config = dict(
    model='contrastive image-text model',
    dataset='short English words printed on busy colour backdrops',
    train_examples=90422,
    image_size=48,
    crop_scale_min=0.8,
    horizontal_flip=False,
    tokenizer='char',
    vocab_size=30,
    loss='sigmoid',
    embed_dim=128,
    encoder_arch='convnext',
    encoder_isotropic=True,
    encoder_norm='layernorm',
    encoder_activation='gelu',
    encoder_mlp_ratio=3,
    encoder_inner_norm=False,
    encoder_drop_path=0.1,
    encoder_patch_size=[6, 6],
    encoder_layers=12,
    encoder_width=128,
    encoder_kernel_size=7,
    text_encoder_causal=False,
    text_encoder_width=192,
    text_encoder_layers=6,
    text_encoder_norm='rmsnorm',
    text_encoder_norm_position='pre',
    text_encoder_activation='gelu',
    text_encoder_mlp_ratio=6,
    text_encoder_head_dim=32,
    text_encoder_fused_qkv=True,
    text_encoder_bias='all',
    text_encoder_qk_norm=False,
    text_encoder_parallel_block=False,
    text_encoder_dropout=0.05,
    text_encoder_inner_norm=False,
    text_encoder_drop_path=0.1,
    text_encoder_positions='learned',
    init='orthogonal',
    residual_init='zero_last',
    optimizer='soap',
    beta2=0.99,
    learning_rate=0.0023,
    beta1=0.95,
    shampoo_beta=0.99,
    eps=1e-08,
    precondition_frequency=10,
    max_precond_dim=1024,
    one_sided=False,
    adamw_lr_other_params=0.002,
    max_steps=15900,
    batch_size=512,
    epochs=90.0,
    lr_schedule='cosine',
    final_lr_fraction=0.05,
    warmup_steps=3180,
    weight_decay=0.07,
    adamw_weight_decay_other_params=0.05,
)
Rows from block 7 of the image encoder of a small contrastive image-text model, named by matrix and row number. Rows with one number belong to one neuron. Each number is 128 + 24 x the weight over its row's rms, rounded and kept within 0 to 255. All counts start at 0.
After each neuron's rows are labels from the 100 images, of 14848, where the neuron reaches its highest value: "strongest on" is what is common among them. Only what is clearly more common there than usual is listed. The data: short English words printed on busy colour backdrops.
# fc1: MLP up (encoder.blocks.7.mlp.fc1.weight, 384x128), inputs 0-127
# fc2: MLP down (encoder.blocks.7.mlp.fc2.weight, 128x384, transposed), outputs 0-127

fc1.255 [ 98 160 107 197 116 124 145  71 133 137 157 136 146 144 114 164 101 152 143  65 137  79 176 132 112 139 132 117 134 127 116 151 110 159 125 128 142 153 129  87  98 117 126 143 114 155 104 149 111 159 123 118 134 154 104 105 137 156 115 161 102  93 108 165 149 114 158 155 129 118 112 105 131 102 110 144 115  87 121 147 124 140 142 165 112 138 115 131 111 103 116 147 105 156 118 144 165 121 176 114 133 184 143 124 129  78 165 148 132  96 108 116 154 161 171  87 131 139 130 130 124 149 155 125 141 125 114 126]
fc2.255 [149 112 148 141 149 116  94 107 161 119 142 153 127 101 142 151 140 184 136  99 106 159  71  65 139 157 129 118 132 105 123 159 104 136 130 173 130 111 135 130 125 109 136 102 108 120 144 152 108 139 113 128 134 131 142 106  81 114 108 120 112 130 159 128 125 101 128 124 104 142 167 116 161 166 143  62 152 126 142  66 118  92 105 123  95 123 152 108 119 133 104 139 116 111 108 122 103  89 100  97 161 124 108 132 111 122 109 132 121 170 131  98 137 192 115 133 123 170 125 143 150 128 103 136 171 108 146 101]
strongest on: the letter h

fc1.252 [134  90 118 153 107 145 126 144 127 155 113 130 129 140 149 124 141 152 104 141 124 168 124 132 122 113 135 153 123 138 132 118 111 127 132  92  95 158 119 152 133 168  99 142 142 149 108 150 138  84 146 140 116 130  83 124 141  68 116 124  84 177  72 106  94 132 123 126 160 138 135 113 134 142 146 154 134 151 186 111  76 133 201 152 139 150  85 106 126 139 127 101 161 142 102 110 113 106 110 124 173 140  96 123 141 114 143 140 126  86 104  99 131 107 142 122 145 119 131 161  86 152 149  97 103 135  99  91]
fc2.252 [105 103 101 106 104 148 122 169 153 161 145  97 129 111 165  95 126 177 121 123 119 119 142 108 122 172 116 148 130 112 120 123 132 131 163 112 132 107 131 123 138 132 170 116 120 131 102 126  55 110 122 140 131 146 119 150 152  68 119 155 100 127 111  79 167 133 125 134 130 113 128 151 145 138 130  82  95 100 113 112 131 140 107 152 133 105 122 170 149 127 123 109 151 104 189 109 127 101 136 136 161 122 190 137 118 119 167 161 132 146 150 127 131 125 141  62 123 153 117 111 179 149 143 134 101 137 139 154]
strongest on: the letter a; the letter r

fc1.334 [147 139 126 133 142 138 112  94 150 171  99  85 116 115 138 137 162  90  96  94 124 143 164 127  99  93 148 104 140 137 113 143 127  85 124 120 152 161 137  98 158 125 100  97 132 158 121 160 159 121 113 136 154 146 137 143 155 125 131 103  98  97 117 123 111 136 143 129 110 100 147 117 124 142 104 100  92 122 147 111  82 151 148 144 163 124 141 151  90 100 119 160  76 155 109 100 153 172 124 158 213 102 109 179 152 153 135 131 143 125 158 133 123 117 125 137 125  72 130 130 114  96 126 135 127 110 133 138]
fc2.334 [169 155 165 170 160 101 101 154 114 104 137 150 141 114 126 144 121 157 106 121  95 102 153  90 132 133 132 150 123 104 119 120 154 142 118 157 148 170 111 113 129 130 134 174 145 155 128 103  77  90 135 138 120 178 216 146 158 162 139 129 129  96 158 129 156 120 111 139 133 127 114 122  89  86  93 112 153 125 146 132 100 131  71 131 113 113 144  94 167 145 144 136  99 150 136 127 170 146 110 121 156 152 123 140 152 153 157 139 149 149 129 133 137 158 145 114 112 113 134 137 111 156 143 119 155 133  98 109]
strongest on: the letter a

fc1.189 [118 130  99 170 141 107 158 144 148 141 125 120 195 141 100 171 127 119  74 138 130 168 140  97 138 102 102  96 118 153 121 109 138 102 123 127 113 156 172  99  85 134 120 132 138 164 162  97  74 165 106  97 121 128 135 120 143 170 124 116 133 116 125 159 137 121 143 126 132 153 110 123 167 129 117 143 101 134 133 120 137 146 136 109 145  75 145 148 169 126 142 144 107 122 135 146 172 154 126 134 170 149 170 122 126 155 154 132 106 149 164 148 128 155 116 107 152 120 118 133 151  94 146 179 158 178 138 134]
fc2.189 [106  83 126 134 113 165 140 173 191 141 126  79 143 132  51 134 152 130 159 169 142 142  86 153 134 146  80 130 135 104 128  95 139 159 149 154 166 160 135 117 131 135 131 142 125 148 117 113 100 116 127 118 120 170 179 139 133 102 136 148 107 154 160 109 133 115 135 120 137 123 115 155 136 159 130 105 146 132 158 118 110 158 122 132 129  89 128 169 146 164 109 126 137 141 106 140 148 117 120 160  76  98 173 131 123  98 166  99 104 128 161 104 115  94 131 133 112 101 128 126 129 140 127 152  96 116 149 128]
strongest on: the letter o; the letter d; the letter b

fc1.149 [116 128 147 132 158 137 106 103 121 173  99 127 129  97 149 122 133 152 153 103 116 100 118 128 123  91 137 139 113 161 130 141 126 123 115 145 116  97 128 160 133 122 117 120  99  65  98 168 127 107 135 139 146 137 105  97 127  87 164 156 104 139 126 141 111 195 128 139 165  73 171 135 116 107 136 119 148 107 127 126 100 177 157  91 130 154 142 120 148  79 122 150 108 108 161 158 105 128 136 147 143 127 177 130 152 135 107 141 148 133 148 147 177 142 148 163 111 112 125 150 137  79 116 110 103  98 175 106]
fc2.149 [127 107 119 127 132  95 157  71 127 100  91 139 112 116 176 132 166 129 153 124 148 127  86 107 119 150 172 100 113 139 132 127 134  88 115 129 127 102 111  80 110 155 168 131 174 111 144 155 171 113 146 138 191 153 139 108  97 122 151 101 147 140 122 170 180 114 159 147 119  88 118 100 122 143 102 149 134 170 146 121 134 128 125 148 166 116 133  94 117 141 121 136 136 157 135 125 163 122 137 118 113 156 138 160 165 172  99 113 136 155 160 144 146 152 134 121 150 122  76 141 116 125 100 121 126  99 133 148]
strongest on: the letter k; the letter n

fc1.373 [136 139 184  98 173 118 116 113 158 173 164 153 164 120 127 117 161 184 151 102 132 110 105 127 123 153 130 152 116 140 113 118  73 101 102 133  88 132 102 126 142 150 124 129 138 178  98 120 144 127 154 130 145 132 130  95 141 105 103 157  92 117  99  81 142 132 120 111 143 145 159  90 129 107 142 148 100 130 126 104 124 145 135 136 130 147 116 126 140 103 106 187  77 130 147 103 134 130 169 174 132  94 147 103 155 140 114 140 136 123 130 120 142 116 186 164 132 105 109 152 126 124 103 157 134  89 145 146]
fc2.373 [141 145 125 151 116 125 172 166 160 117 127 102 156  78 121 141 115 126 135 155 113  98 104 112 121  90 100 134 116 149 132  98 154 111 129 124 150 140 149 148 123 174 179 110 127 119 111 130 153 128 169  96 153  98 104 106 116 144 129 156 122 192 111 171 115 119  89 106 178 113  98 113 130 105  75 130 172 159 123 143 156 164 138 145 130 155 156 138 129 116 112 122 121 137 121 154 132 132 170 192 117 112 109 105 133 118 108 156 151 185 120 122 110 143 124 144 132  90 133 140 126  97 126 135 161 107 149 105]
strongest on: the letter k

fc1.343 [159 133 145 134 121 152 119 151 124 142 124 104 141  87 111 130  95 106 100 140 170 112 121 158 108 101 142 165 104 125 139 114 190 159 129 125 129  97 157 130  92  84 113 124 100 103 136 161 122 119 123 176 136  74 106 130 137 144 141 110  87 145 115 163  80 108 156 152 102 131 106 141 135 158  90 161 127 148  82 167 121 138 117 148 149 174 132 112 141 181 137 116 202 120 104 118 157  99 135  92 140 103 158 118 122 110 119 107 123 132 130  95  87 135 125 142 147 134 144 134 125 129 118 123 115 113 106 127]
fc2.343 [134 126 119 128 101 111 128 105 131 124 119 106 122 129  52 156  90 105 121 123 160 146 100 104 169 119 111 157 107 130 131 119 192 112 134 105 126 124 102  96 108 158 102 146 166 142 142  77 114 126 153 122  93 157 129 128 145 105 121 141 113 140 134 153 158 137 131 132 124  97 104 122 144 134  95 126  95 148 119 154 156 140 137 143 127 137 151 176  90 124 115 143 155 147 113 194 110 112 151 141 123 168  77 128 126 131 155 146 146 134  94 138 179 153 138 116 170  93  90 135 149 156 148 102 108 113 120 162]
strongest on: the letter s; the letter x

fc1.379 [141 111  95 147 111 168 135 123 127 142 126 135 123 139 147 156 137 125 158 130 137 172 134 139 156 118  91 100 144 170 119 157  74 124 124 118 159 140 113  96 112 140 154 183 116 150  76 126 138 135 143 142  99 114 156 122 177 121 137 139 120 179 137  64  82 152 121 137 136  91 149 101 155 120 114  95  96 125 141 136 115 121 170 113 134 116 138 156 122 144 159 133 115 122  91 143 126 203 148 127 124 124 120 140 115 114 171 156 145  86 153 135 126 173 133 102 130 113 129  87 133 122 136 114 168 156 140 128]
fc2.379 [118  60 131 123 156 112 117 152 119 152 128 127  89 111 194  88 100  89 134 124 105 115 118 112 127 121 129 119 125  61 130 141 139 122 154 123 140  97 109 120 107 109 112 117 120 161 171 122 130 125 132  95 137 142 141 124 131 148 119 176 131 132  92 109 125 160 121 152 142 135 104  54 108 169 147 138 111 119 141 116 105 129  67 107 101 182 126 176 107 108  92 153 106 116 104 139 137 141 157 123 140 129 133 121 111 135 132 124  99 128  93 138 150 162 145 148 147 143 149 137  94 142 139 158 158 109 122 162]
strongest on: the letter h

fc1.110 [128  66 109 122 122 179  92 153 111 129 167 105  99 139 121 136  96 143 127 131 132 112  88 127 114 147 119 125 160 136 137 127 167 139 150 136 159 136 108 111 129 126 138 121 109 143 153 178 150 175 133 171 150  67 157 121 126 115 128 134  86  80 135 113 160  85 132  95 135 177  79 135  89 112 108 162 115 130 130 163 106 148 126 102 118 131 156 116 104 160 119 159  97 163 121 136 122 126 106 100 142 140 175 126 132 119 102 114 130 146 132 141 155 143 135 173 116 156 108 111 133 168 138 140  95 102 125 120]
fc2.110 [154 109 114 148 171  75 153 128 120  67 140 109 123 171 158  88 100 145 138 120 109 108 166 111 113 123 136 127 168 140  69 134 118 109 124 120 117  76 152 135 142 147 122 150 137 117 144 153 155 144 103 148 119 122 123 120 156 113 110 123 142 152 120 109  84 130 154 125 132 122 134 108 127 153 108 158 127 119 116 119 122 119 149 148 137 154  95 101  96 148 186 147 141 160 106 165 105 142 171 109 141 132 162 167  90 119 124 148 136 110 127 147 104  99 131 174  88 159  96 142 107 100 130 162  94 155 146 145]
strongest on: the letter s

fc1.95 [139 196 118 146 147 135 108 121 128 123 123 177 107 120 133 123 108 127 101 101 134 147 143 113 160 131 115 143 124 101 154 129 103 128 197 107 104 102 154 128 144 137  96 107 141 129 107 119 158 103 141 156 144  78 137 126 168 181 113 153  88 133 173  84 129 141 134 179 122 141 138 101 127 116 141 131 138 133 122 126 182 140 123 135 155 164 147 109 130 108 125 111 130 114 140  91  92 111 109 124  99 119 116 115 139 174 147 129 137  79 167 145 147 117 119 113 134 153 143 126 160 143 130 147  87 184  98 155]
fc2.95 [105 159  83  90 134 105 130 149 113 127 136 153 126 108 156 109 143  89 124 141 111 165 134 125 150 130 138 176 121  80 174 140  95 132 129 153 144 177 137 148 138 117 156 167  90 129 139  80  88 123 139 116  94 115 158  81 132 114 120 162  90 129  86 114 158 147  91 106 141 125 131 145 164  96 129 103 120 122 114 174 186 111 152 100 141 134 145 129 120 109 159 120  92 118 123 135 135 146  93  83  94 137  91 137 112 139 132 139 150 125 111 153 124 125  86 127 117 151 157 117 130  98 120 126 120 130 161 150]
strongest on: the letter s

fc1.204 [130 154 141 138 148 111 109 113 127 137 167 150  81 115 143 187 146 143 153 142  81 108 114  92 124 117 134  89 154  98  99 154 101 149 125 155 131 144 189 152 109 135 139 133 159 115 133 151 142  99 137 139 157 117 146 121 115 131 165  79 118 130 148  86  91  99  85 133 113 147 137 133 140 145 122 141 158 107 118 154 110 137 162 106 164 101 115 150 134 106 128  92 101 126 131 127 154 107 147 120 195 153 127 164 146 124 157 141 155 150 142 136 122 123 150 186 120  98 115 124 169 136 134 116 167  93 127 115]
fc2.204 [121 140 136 169 102 118 104 104 115 147 123 152 152 139  98 116 116  89 140 140 155 109 115 123 127 141 162 133 133 129 128 161 168 141 134 107 125 167  85 142 100 125 130 126 146 111 140 113 123 113 138 128  56 162 126 111 121 154 137  74 146 126  57 123 123 106 118 163 139 150 156 130 146  94 153 110 119  97 151 147  87  99 112 174 175 121 149 120 132 151 108  93 120 171 124 122 153 136  96 120  88 157 139 167 130 133 159 130 150 123 187 168 137 142 121 144  94 118 148 137 127 124  81 139 139 109 113 109]
strongest on: the letter a

fc1.150 [139 172 120 130 117 139 132 124 115 126 100  95 118 153 141 111 136 136 163 132 109  88 149 113 154 132 115 139 140 129 159 130 139 144 181 106 139 129 128 122 120  79 149 156 128 134 103 147 133 118 135 145 135 153  97 113 110 129 141 154  87 148 142 144 128 145 156 116 136 105 101 182 125 114 175 163 170 136 113 139 182 130 143  97 170 134 136 135 149 168 123 128 128 157 112 118 147 133 139  83 123 138 159 117 131 126 174 125 180 129 164 103 108 101 167 134 154 163 187 163 142 111 146  97 120  72 156  93]
fc2.150 [139 190 164 140 136 154 149 111  97 118  86 142 133 177  91  65 135 158 130 124 132 124 140 177 101 115 122 116 135 157 159 153 102 185 163 126 124 152 114 147  94  99 166 132 140 119 108 131  67 152  94 131 121 123 138 111 131 119 146 121 137 153 142  86 153 111 118  98 126 152 154  88 123 148 124 111 149  94 136 159 155 115 130 137 162 120 178 124 140 117 118 111 117 143 125 142 149 155 146 162 100 146 144 111  98 114 103 108 169 147 139 140  95 108 129  88 137 121 120 152 112 108 152 102 125 153 126 116]
strongest on: the letter s

fc1.115 [117 175 163 139 147 102 108 135 134  69 110 161 107 155 119 162 164 134 113 135 135 113 133 107 111 116 171 126 142 133 117 131 123 120 146 124 146 157 101  98 117  75 151 148 135 124 140 156  95 182  65 145 146 139 158  92 108 146 134 152 109 102 145 128 135 148 161 120 174 155 101 121 112 144  67 154 140 129  95 190 110  91 126 106 106 119  90 114  99 131  82 129 169 112 118 124 132 115 147 109 139 151 121 143 145 128  97 110 108 144 141 123 135 121 122 127 129 129  97 162 150  83 142 116 147 138 116 122]
fc2.115 [108 115 130 132 132 112 141 140 120  87 148 168  84 147  82 156 169 116 119 121 128 110 106 116 152 166 166 125 131 116 128 126 158 105 152 131 151 128 132 107 123 112 103 139 132 105 101  77 147 140 131 143 139 130  91  99 132 142  94 119 107 112  89 113 146 142 169 113 106  84 144 122 122 105  97 158 137 120 179 108 158 126 160 113 116 124 118  90  98 119 156  92 119 153 118  98 116 157 138  87 131  76 152 149 117 134  95 133 122 157 134  88 140 119  91  90 177  83 147 145 103  96 122 165 153 132 102 131]
strongest on: the letter k; the letter g

fc1.214 [135  54 153 128 153 143 148 131 103 137 166 124 143 106 136 158 114 143 114 135 158 103 114 134 121 131 133 143 131 149 109 130 141 165 128 155 172 176 174 118 159 148 106 145 110 141 152 134 159 116 103 168 159  91 113 114 100 111 143 120 108 149 136 144 137 110 170 105 188 148 113 138 132 141 120 157 103 102 109 150 132 166 156 101 121 147 121 119 107 114  86 167 111 140 105 125 160 123 149 116 145 119 123 138 147 143 125  98  96 169 180  78 110 122 141 154 122 173 120 142 136  93 143 174 131 147 138 153]
fc2.214 [142 142  91  91 130 113 115 149 107  63 148 175  98 112 121  78 159 143  88  88 125 137 171  69 118 142  94 103 160  95 115 129 122 100 156 100 120  99 142 137 131 127 117 113 115 132 109 127  97 147 100 122 100 118 155 103 173 163 144 170 111 143 119  95  72 132 154 118 130  88 141 128 115 148 102 134 119 119 166 122 156 117 128 119 137  95 133 114  98 108  95 144 140 138 151 134  74 147 139 126 103 141 118 115 126 125 137 150 110 131  99 133 116  83 122 154 116 122 128 156 132  80 130 104 103 112 137 105]
strongest on: the letter o; the letter y; the letter w

fc1.257 [123 160 128 124  76  97 139  83 121 146 123 127 159  82  87 132 116 122 138 126 178 145 118 128  96 125  89 156 134 168 159 159 102 132 150 168 100 106 141 130 137 101 133 153 185 134 148 154 132  78 123  78 132 126  98 146 113 129 128 182  58 152 103 112 150 139 159 119 100 141 142 120 133  84 109 110 139 117 131 133 121 151 142 100 132 145 153 101 152 147 140 150 124 114 139 133 127 117 136 158 113 148 157  93 149 106 162 154 128 112 134 119 138 129 125 134 134 168 177 126 153 133 151 140 153 124 153  95]
fc2.257 [109 104 102 131  88 139  93 112 139 167 150  80  92 111  38 144  91 170 137 107 148 139 140 118 169 115 109 149 158 129 154 144 161 163 170 100 129 129  93 152 135 134 117 103 104  97 138 121 136 151 144 130 131 112 134 126 148  98 123 164 189 116 108 136 159 150 163 147 117 153 138  89  97 143 129 115 127 123  94 120 123 166 143 169 126 113 136 129 119 115 121  95 114 168 108 111 173 130 103 120 119 131 118 124 119 119 128 134 142 154 101 154  83 113 106 169 141  99  99 127 122 123 145 137 128 133 127 102]
strongest on: the letter s

fc1.106 [139 107 110 171 146 164 101 152 128 121 113 173 125  99 170  97 109 114 111 121 138 119 178 127 127 149 172 105 130 174 146 134 161 128 139 104 179 117 139  87 116 128 106  89 142 163 116  95 160 123 155 125 148 115 119  96 112  61 115 155 131 120 143 128  91 139 109 124 123  91  75 150  93  81 147  78 130 127 114 153 140 142 123  90  91 158 153 164 154 130 154 126 133 117 115 122  93 145 112 111 154 115 142 166 138 134 123 141 107 127 111 123 151 103 133 129 166 169 120 149 129 119 142 142 117 142 140 132]
fc2.106 [119 153 120 131 142 119 121 108 153 112 153 136 148 125  49 161 101 163 125 108 138 118 133 158 152 144 132 155 130 165 106 116 138 134 117 129 131 132 127 156 124 159 118 148  90 123 133 140  97 119 104 145 147 118  88 108 116 101 140 128 123 134 116 133 128 107 138 151 136 167 139 134 117  65 141 184 107 136  92 113 136 126 139  66 168 128 101 153 122 149 100 152 156 138 137 152 172 152  85 120 122 119 140 162 115 110 101 122 147 190  95  97 120 110 166 145 130  67 139  92 132 171 132 132 133 141 112 107]
strongest on: the letter a; the letter b

fc1.313 [133  92 149  86 124 132 156 104 139 126 141 114 174 135 162 119 119 151  92 162  96 133 124 164 163 104 149 112 118 132 106 129  89 198 105 128 119 157 111  96 165 138 140 123 111 134 130 111 141 128 157 118 122 157 149 105 113 110  99 131 105 114 143  93 126 154 114 130 148 145 154 111 165  80 138 145  73  93 156 101 133 134 131 165 152 166 128 100 139 161 102  83 134 102 166 111 106 140 123 116 134  71 118 107 114  75 134 135 142 103 111 126 129 135 132  96 105 122 106 151  91  99 155 106 145 129 141 140]
fc2.313 [ 98 135 112 158 112 124 140 151 158 106 139 152 142 100 181 110 111 125  48 119  75 108 153 123 127 153 101  96  96 164 119 163 143 112 118 138  76 137 105 128 157 103 137 113 150 102  85 133 110  99 138 127 132 172 136 143 117 110 130 130 134 131 143 128 168 151 143 121 104 133 121 118 116 136 112 130 167  88 131 145 153 115 107 113 134 125 135 134 137 130  76 141 122 144 135 104 141 127 106 105 131 123 138  81 155 201 167 116 166 105  96 150 164 137 153 155 139 119 158 154 107 103 149 157 138 147 142 131]
strongest on: the letter k; the letter f

fc1.360 [128 129 107 131 139 144 104 154 172 120 131 183 141 133 113  99 156 115  96 157 128 103 149 120 174 141 158 114 120  99  87 136 171 184 139 160 134 154 126 151 132 110 147 126 137  97 110  92 120 142 154 155 172 153  98 123 115 139 133 185 130 108 152 132 140 120 115 100 143 105 134 172 158 121 103 133 140 132 142 135 100 172 147 138 123 138 102 139 156 132 166 112 150 112 121 151 113 110 145  76 126 141 119 158 150  79 140 147 137 136 106 101 118 155 133 175  86 166 152 168 143 126 128 147 176 142 124 126]
fc2.360 [122  96 127 153 137 131 185 150 100 142 118 166 137 134 130 136 161 128 169  98 109 150 141 149 149 116 171 109 139 128 118 121 121  91 195 125 161 113 105  74 123 119  74 106 150 105 161  85 126 117 118 129 126 141 145 111 110 140 119 128  96 175 131 113 129 141 134 146 152 136 131 138 134 127 160 136 144 100 120  53 123 176 155 100  86  89 129 160 125 130  98 157 136  85 129 100  99 144 110 120 108 134 163 127 120 113 121 122 112 141 154 128 156 156 129 115 116 115 124 111 179 135  95 160 123 119 117 145]
strongest on: the letter h

fc1.279 [116 110  94 132 169 133 136 175 133 108 144 151 159 103 211 130 117 159  93 142 134 130 111 111 114  70 110 164 118 130 118 153 147 115 148 163 114 150 161 123 123 121 158 126  89  96 118 110 135 142 156 119 144 189 128 128 109 131 125 106 149 114 113 145  81 167 118 161 132 114 166 130 149 142 155  88  76 116 137 159 104 129  92 123 134 161 111 168 168 140 167 133 124 150 133 160 142 132 102 124 144 114 109 135 111 127  87 149 108 110 131 136 120 132 142 129 136 120 132 105 104 135 160 126 178 155 146 127]
fc2.279 [156 141 134 120 100 124  96 125 131  78 125 134  92 144  47 100 136 107 131 154 139 176 117 130 128  86 141 192  75 155 158 138 161 114 154 119 114 151 146 130  87 162 115 143 146 138 152  87 115 151 110 146  96  96 108 112 138 132 137 139 132 101 110 131 143 129 176 143 129  90 148 136  97 125 127 142 139  83  84 129 125 141 137 144 132 122 121 117 126 134 120 151 130 118 127 157 122  79 168 125  85 116 133 145  76 135 121 156 114  92 128 108 143 122 148 131 115 136 128 159 137 114  75 130 132 100 153 117]
strongest on: the letter s

fc1.97 [141 139 137 119 112 117 133 120 145 172 139 141 130 103 148 116 153  96 144 128 115 143 124 100 137 129 161 155 130 154 121 140 137 135 110 111 125 117  88 103  92 138  83 111 125 125 112 148  91 132 137 103 155 122 157 135 151 129  97 121  96  97 148 126 163 101 128 101 149 154 197  98 140 124 120 116 122 151 128 201 113 102 145 120 189 170 130 126 104  78 154 132 156 138  99 147 123 107 131 179 109  89 174 145 145 139 137 110 134 162 200 119 146 122 132 161 144 144 139 159 127 133 133 118 126 112 149  91]
fc2.97 [132 169 115 122 119 154 129  86 155 135 105 147 125 135 163 187 130 106 128 157 166 116  89 129 136 139 163 109 133 132 156 134 151 128 109 159  97 152 181 153 115 140 110 145 188  97 152 160 117 122 149 160  99 117 136 172 131 138 148 103 130 159 130 107 158 128 131 134 130 143 125 150 145 120  88 101 165 164 140 156 106  93 127 144 131 114 109 118 139 141 137 105 154 128 123 120 162 134 154 114 149 138 113 101 192 165 146 151 143 152 149 160 156  38 115 135 140 135 128 134 113 115 125 142 110 127 138 138]
strongest on: the letter k; the letter r

fc1.73 [151 120 169 155 156 141 133  98 128 142 110 104 116  95 151  73 101 133 134 129  98 103 130 152 140 130 148 162 141 158 121 147 139  65 175  97 113 156 147 105 124 139 141 130 141 114 130 137 100 121 125 163 138 109 131 136 126 103 137 150 132 165  82 150 116 147  91  88 131 134 127 145 103 182  94 180 112 142  92 135 138 127 104 128 130 122 151 135 131 158 103 186 107 143 180 101 159 134 132 132 138 159 186 127 153 141 151 118 141  82 102 117 154 183 140 111 137 149 112 127 111 126 118 129 126 147 109 133]
fc2.73 [136 114 120 103 103 113 165 107 130 150 123 140 115 121 173 140 111  70  97 151 131 139 105 115  87 113 116 122 151 110 118 178 127  81 140 146 146 128 136 135 103 147 147 130 112 173  82 118 119 133 154 103 112 107 154 135 121 114 132 129 112 145 146 124 139 154 164  88 138  86 122 137 105 132 123 157 135 134 132 113 124 127 119 135 109 169  96 145 123 132 135 150 104 152  95 132 122 141 120 120 150 132  18 109 114 153 171 139  74 137 167 140 122 161 103 110 143 100 147 162 126  98 146 100 133 132 146 160]
strongest on: the letter a; the letter m

fc1.143 [116 130 110 114 128 138 128 137 197 114 158 116 131 121 126 138 147 141 140 136 123 165 136 102 136 140 150 150 123 152 130 140 169 135 174 112 134 155 138 103 110 167 119 140 122 131 158  97 136  66 124 114 140 153 154 150  84 137 110 111  97 130 122 165 102 175 151 146 133 111 164 140 139  98 107  94 123 149 105 130 117 171 151  91 143 150 157 107 100 149 138 122 131 161 112 177  89 127 121 140 118 121 100 132 161  98 199 126 147 158 156 120 110 146 144 161  98 150 135 137 128  62 103 109 113 102 130 129]
fc2.143 [116 122 115 143 157 117 127 131 141 113 127 151  94 113  96 123 138 181 126 115  86 138 141 116 104  91 132 141 105 114 136 101 118 146 117 116 137 110 126 135  87 129 110 114 112 161 149 126 114 171 133  97 122 120 139 130 167 127 124 136 128 154 124 135 137 149 195 144 137 153 132 124 103 126  74 110 146 118 141 141 115  95 120  97 121 153  72 112 133 160 161 137 151 161  71  86 107 117 154  81 109 112 115 109 145 110  91 130 146 157 101 171  91  82 152 147 117 132 105 168 182 160  95 124 102 118 130 103]
strongest on: the letter s

fc1.200 [126 104 107 162 153 120 142 199 134 118 167 116 157  98 175 125 130 182 128 160  97 168 117 135 142 128 126 144 132 137 161  74 128 151 102 128 136 188 135 109 114 108 110 113 191 186 151 155 130 136 124 112 110 159 159 130 132 146 117 111 150 127 149  90 135 128 134 155 163 120 114 128 153 140 164 128 136 151 125 142 137 129 151 140 116 137 190 125 141 140 116 141 129 117 155 138 131 120 170 154 155 139 126 166 165 130 162  87 125 129 128 116 118 123 157 160 138 116 140 100  96 136 121 161 146 142 109 155]
fc2.200 [121 101 108 170 109 162 187 117 110 148 123  96 145 105  84 135 123 118 189 153 157 133 145 152 116 134 133 158 143 137 118 120 114 153 190 128 133 130 120  60 164 104 143 148 131 148 111 111 145 119 128 106 147 143 101 139 100  82 100 123 132 146 120 120 167 118 118 155 134 129 118 157 132 141 135 146 122 141 139  90 131 125 103 106 190  97 140 178 144 110 119 139 155 117 150 125 114 140 173 121  65 144 149 141 107 127 145 140 150 132 112 134 173 131 158 114 127 145 169 111 112 129 126 115 117 143 176 138]
strongest on: the letter a; capitals

fc1.5 [116 150 142 135 135 141 150 150 120 101 146 141 154 165  79  82 111 132 129 127 157 167 113 132 166 108  90 152 130 149 156 137 158 148  97 112 139 121 153 126 131  88 126 108 152 147 151 120 131 163 185 126 111 130  79 132 151  91 136 112  76 136 114 141 126 134  99 169 118 118 126 134 140  76 138 139 155 180 108 127 121 139 109 132 123 185 111 111 144 124 131 153  69 114 143 149 158 132 149 142 129 115 132 134 134 176 101 152  93  93 125 157 128 139 132 126 138 143 107 135 153 112 190 107 145 141 110  94]
fc2.5 [110 137 102 102 122 134  88 147  98 143 153 170 111 128  51  95 153 162  87 121 132  98 169 144 125 149 132 132 114 144 133 124 153 135 138 144 172 113  84 148 117  90 132 156  97  95 135 107 101 152  91 107 147 100 166 125 139  94 111  95 178 151 127 153 122 120 148 133 153 131 130 132 108 120 129 105 132 143 100 121 132 133 131 115 164 135 135 117 133  96 110 116 158 160 172 130 123 174 117 154 109 118 161 110 125 161  79 156 120 150  98  71 145 149 130 100 137 146 107 116 116 101 126 104 144 113 124 157]
strongest on: the letter a; monospaced; the letter s